{"model": "image classifier", "dataset": "made-up ball-and-stick molecule models", "train_examples": 195000, "image_size": 48, "crop_scale_min": 1, "horizontal_flip": true, "color_jitter": 0.1, "targets": ["balls", "style"], "num_classes": [10, 3], "arch": "vgg", "norm": "batchnorm", "hidden_act": "silu", "channel_attention": "se", "depths": [3, 3, 3], "kernel_size": 3, "stem": "single", "widths": [64, 128, 256], "downsampling": "max", "label_smoothing": 0.1, "loss": "cross_entropy", "init": "xavier_uniform", "optimizer": "adamw", "learning_rate": 0.0041, "beta1": 0.9, "beta2": 0.95, "eps": 1e-06, "max_steps": 23500, "batch_size": 384, "epochs": 46.3, "lr_schedule": "cosine", "final_lr_fraction": 0, "warmup_steps": 1170, "weight_decay": 0.01}
Rows from block 6 of a small image classifier, named by matrix and row number. Each number is 50 + 15 x the weight over its row's rms, rounded and kept within 0 to 99. All counts start at 0.
After each channel's rows are labels from the 100 images, of 14848, where the channel reaches its highest value: "top examples" is what is common among them. Only what is clearly more common there than usual is listed. The data: made-up ball-and-stick molecule models. In brackets: how many of the 100.
# conv: 3x3 conv (model.blocks.6.conv.weight, 256x128x3x3, each kernel summed), inputs 43-85

conv.32:52 50 36 35 48 40 51 57 46 46 49 26 44 54 56 47 45 38 92 29 50 39 36 91 41 35 45 46 39 49 35 29 75 52 57 72 38 43 34 47 39 53 45
top examples: balls: twelve (100); branched (85); green ball (68)

conv.122:17 44 47 51 52 24 56 14 49 51 51 70 56 22 42 45 42 49 50 50 45 58 53 34 56 44 65 50 30 38 35 42 03 49 09 66 57 39 46 46 52 09 50
top examples: balls: three (100)

conv.46:44 36 59 27 29 64 32 58 44 46 32 51 32 58 38 40 53 41 32 18 32 28 52 35 53 27 37 51 27 45 33 21 52 46 54 16 43 63 14 60 59 59 49
top examples: balls: six (25)

conv.65:61 58 45 38 57 46 44 72 49 36 38 47 42 74 70 53 49 56 60 33 61 35 43 48 43 39 60 60 39 55 36 35 56 49 63 35 37 33 35 64 38 54 56
top examples: branched (92); balls: twelve (82)

conv.126:82 52 41 28 40 53 38 74 48 44 42 39 44 78 67 58 50 47 41 28 46 31 42 41 39 28 56 48 69 43 48 30 78 17 73 18 43 47 30 42 44 79 44
top examples: branched (91); small balls on sticks (90); balls: twelve (47); balls: eleven (35)

conv.177:54 35 47 40 65 45 36 50 52 55 43 56 47 46 65 43 44 59 63 46 45 42 54 47 41 42 66 45 38 51 37 32 51 75 33 45 44 50 41 62 31 45 64
top examples: small balls on sticks (84)

conv.17:73 53 39 20 33 56 54 61 49 50 59 61 48 51 59 32 38 35 31 23 47 24 45 31 43 25 62 38 41 17 34 27 54 17 51 26 47 57 28 37 43 65 23
top examples: balls: five (27)

conv.22:61 44 32 59 57 41 27 64 39 47 42 51 41 73 72 71 41 66 60 72 65 59 26 53 24 52 65 33 61 76 58 65 52 39 47 43 18 41 56 47 29 51 47
top examples: balls: eleven (26)

conv.26:50 53 42 35 49 45 46 59 45 45 47 24 36 56 52 46 46 42 84 25 52 32 40 83 44 31 40 51 38 43 39 24 87 52 65 56 45 45 32 55 44 56 49
top examples: balls: twelve (100); branched (91); green ball (66)

conv.237:24 37 38 59 38 43 35 25 30 53 50 50 33 38 31 54 40 47 60 63 35 55 39 48 29 58 33 35 53 53 63 52 28 41 29 65 33 53 55 28 27 52 41
top examples: balls: ten (31); balls: eleven (28); balls: twelve (26)

conv.145:25 50 48 35 30 34 56 58 59 67 47 42 49 24 38 35 45 21 39 28 38 27 48 46 47 31 41 32 29 44 27 30 46 47 37 38 58 63 29 57 49 53 58
top examples: small balls on sticks (71); balls: three (66)

conv.11:41 58 40 40 39 38 61 40 51 48 60 48 57 39 50 41 42 49 45 39 70 42 48 49 49 36 43 47 44 40 40 39 40 35 35 59 45 40 40 31 53 42 41
top examples: space-filling (99); balls: three (99)

conv.212:54 48 16 42 43 41 29 55 41 50 48 22 32 56 51 64 31 50 71 51 54 43 23 67 13 39 41 31 57 64 54 50 64 39 52 69 24 50 45 27 19 54 39
top examples: balls: twelve (100); branched (87)

conv.192:24 18 68 64 44 57 39 17 47 55 51 44 34 37 40 54 44 44 61 79 43 54 55 44 40 56 31 46 54 60 51 59 35 72 14 72 36 33 62 48 36 34 62
top examples: balls: eleven (28); balls: twelve (26)

conv.57:18 48 34 52 44 20 50 18 46 45 51 60 51 16 35 51 41 47 40 56 39 45 42 28 39 44 46 40 36 56 36 39 00 40 05 50 47 35 38 46 37 20 53
top examples: balls: three (91); small balls on sticks (60)

conv.187:57 62 46 57 51 42 49 59 61 20 42 47 45 48 59 47 47 66 52 46 89 43 33 53 57 46 44 67 35 43 50 56 54 57 47 45 48 32 63 36 61 53 42
top examples: space-filling (100); balls: three (100)

conv.100:67 42 40 26 38 48 51 64 51 43 49 37 40 62 61 41 37 44 27 27 49 25 41 40 47 31 51 44 49 18 40 33 60 12 53 19 46 52 39 37 50 70 32
top examples: balls: seven (25); balls: six (25)

conv.28:44 36 58 45 65 62 31 45 49 62 42 65 44 44 55 41 58 57 68 47 48 48 56 53 51 46 63 63 23 54 44 33 48 87 45 48 45 60 39 81 44 38 76
top examples: balls: nine (31)

conv.243:26 37 51 28 34 30 56 30 37 55 64 34 52 25 12 22 60 31 67 34 40 30 47 78 59 33 36 46 40 48 24 18 31 68 41 82 54 51 39 58 57 35 52
top examples: balls: twelve (81); yellow ball (66)

conv.158:37 46 23 55 33 21 48 41 43 45 49 73 44 33 41 56 44 42 24 52 40 44 41 33 39 49 35 38 29 44 58 48 00 36 25 29 39 47 50 30 40 29 36
top examples: balls: three (80)

conv.6:48 41 54 43 32 60 61 45 32 67 68 31 59 49 31 35 50 35 48 58 43 36 57 49 60 40 31 37 49 27 57 54 55 56 44 80 53 71 50 36 53 56 38
top examples: balls: three (82); small balls on sticks (77)

conv.151:71 37 43 28 49 54 42 66 44 43 37 39 36 72 70 52 48 49 51 28 56 31 46 44 38 32 58 50 47 50 36 35 66 43 66 28 33 38 32 56 33 59 57
top examples: branched (93); balls: twelve (67); balls: eleven (31)

conv.156:36 65 39 34 32 46 55 45 42 45 62 41 58 40 29 39 48 42 45 34 47 32 45 50 45 39 28 40 30 40 43 42 49 48 51 60 49 68 34 27 46 65 29
top examples: balls: four (37); balls: five (28)

conv.240:53 50 35 36 42 47 41 50 39 51 41 16 38 57 53 56 40 41 89 43 53 39 32 88 32 37 35 43 40 68 39 43 67 52 54 86 30 44 41 39 30 50 44
top examples: balls: twelve (99); branched (84)

conv.178:50 49 25 33 38 43 33 51 36 46 40 17 34 53 47 49 30 36 74 39 47 34 22 73 19 34 35 34 46 57 38 38 64 46 52 69 25 42 35 36 20 51 41
top examples: balls: twelve (100); branched (92); green ball (67); space-filling (61)

conv.35:50 42 38 30 36 50 35 50 37 51 40 10 30 56 49 53 40 37 87 40 49 34 35 80 31 31 27 45 42 60 44 37 69 51 57 78 25 46 37 44 30 52 49
top examples: balls: twelve (100); branched (89)

conv.106:30 50 31 38 50 34 60 24 55 43 44 71 53 18 44 40 48 45 57 26 43 44 51 49 48 41 75 42 37 51 07 25 34 41 25 61 41 35 33 52 48 27 43
top examples: balls: three (98)

conv.3:46 63 72 54 63 50 67 56 72 50 61 50 60 51 56 58 59 64 63 58 61 51 67 60 70 52 52 72 43 59 49 54 51 94 54 60 77 67 50 78 66 55 74
top examples: balls: three (100)

conv.73:38 71 52 33 23 42 56 54 55 53 31 63 42 30 48 34 50 30 16 35 33 25 54 38 52 29 51 44 35 28 32 30 48 47 43 31 51 59 38 41 51 57 39
top examples: balls: four (39); balls: three (38)

conv.195:61 57 38 37 36 37 59 60 58 40 61 34 53 63 76 37 38 50 35 35 86 35 42 46 49 33 34 57 52 30 46 40 49 37 55 33 61 49 44 29 58 64 39
top examples: space-filling (100); balls: three (49); balls: four (43)

conv.184:31 21 56 82 48 50 41 15 53 45 52 52 41 43 46 68 41 54 59 90 44 72 52 45 42 70 41 42 61 69 67 83 40 55 26 70 36 31 79 44 36 29 56
top examples: balls: twelve (40); balls: eleven (35)

conv.190:32 79 33 42 34 46 72 33 75 64 45 72 55 26 52 54 49 31 46 52 59 55 65 56 50 49 84 39 35 80 50 38 13 45 22 52 37 47 45 54 51 22 46
top examples: balls: three (99)

conv.90:46 54 20 26 28 37 42 47 39 49 44 14 36 46 37 41 34 29 62 36 44 29 31 65 25 29 34 29 47 53 32 33 58 46 49 66 36 45 33 29 26 51 36
top examples: balls: twelve (100)

conv.191:66 17 39 29 46 48 37 66 57 50 41 45 45 73 70 57 50 53 59 30 50 39 48 45 31 32 63 45 60 44 41 31 68 32 68 22 43 50 30 55 35 66 62
top examples: branched (92); small balls on sticks (76); balls: twelve (66); balls: eleven (33)

conv.245:65 63 38 42 47 58 64 62 52 62 85 51 70 61 51 47 42 49 33 43 48 46 48 46 48 46 57 39 67 34 62 49 68 32 61 40 61 81 46 30 47 73 35
top examples: balls: three (57); balls: four (33)

conv.55:52 57 58 27 22 48 64 38 42 53 57 32 63 52 36 10 46 35 58 24 47 23 55 61 65 29 33 35 48 37 33 39 54 41 46 87 56 63 24 36 60 54 34
top examples: balls: four (40); balls: five (36)

conv.170:45 62 39 24 34 36 68 36 53 39 50 46 62 36 38 24 43 42 55 17 46 25 43 58 51 30 65 42 45 43 14 19 39 36 46 66 50 45 16 30 52 50 36
top examples: space-filling (60); balls: twelve (60)

conv.33:34 68 32 29 34 35 53 46 41 43 51 57 47 34 31 40 42 36 40 30 46 31 39 44 41 33 40 34 35 41 34 31 40 34 36 48 48 57 33 19 43 59 25
top examples: balls: four (40); balls: three (27); balls: five (27)

conv.174:61 64 56 15 30 64 50 53 41 47 42 32 50 50 58 19 54 33 37 14 47 23 51 47 50 21 40 59 52 28 33 16 55 42 65 41 48 47 20 53 53 57 48
top examples: branched (93); balls: twelve (46); balls: eleven (26)

conv.179:33 65 39 18 35 41 47 42 37 47 36 53 38 36 33 33 49 34 42 17 47 23 44 35 42 26 49 41 31 42 19 19 41 43 43 46 44 48 22 46 42 50 36
top examples: balls: five (44); balls: four (35)

conv.107:46 40 42 26 30 48 57 54 44 68 60 46 53 45 40 35 39 37 53 24 57 21 56 46 40 24 34 44 57 27 35 13 31 46 37 47 36 50 25 49 42 58 51
top examples: space-filling (81); balls: three (31)

conv.49:80 37 36 40 46 64 50 74 48 47 48 53 34 75 79 46 34 51 37 40 52 42 47 39 37 39 67 42 69 27 67 33 66 10 56 15 36 58 48 37 40 65 30
top examples: small balls on sticks (62)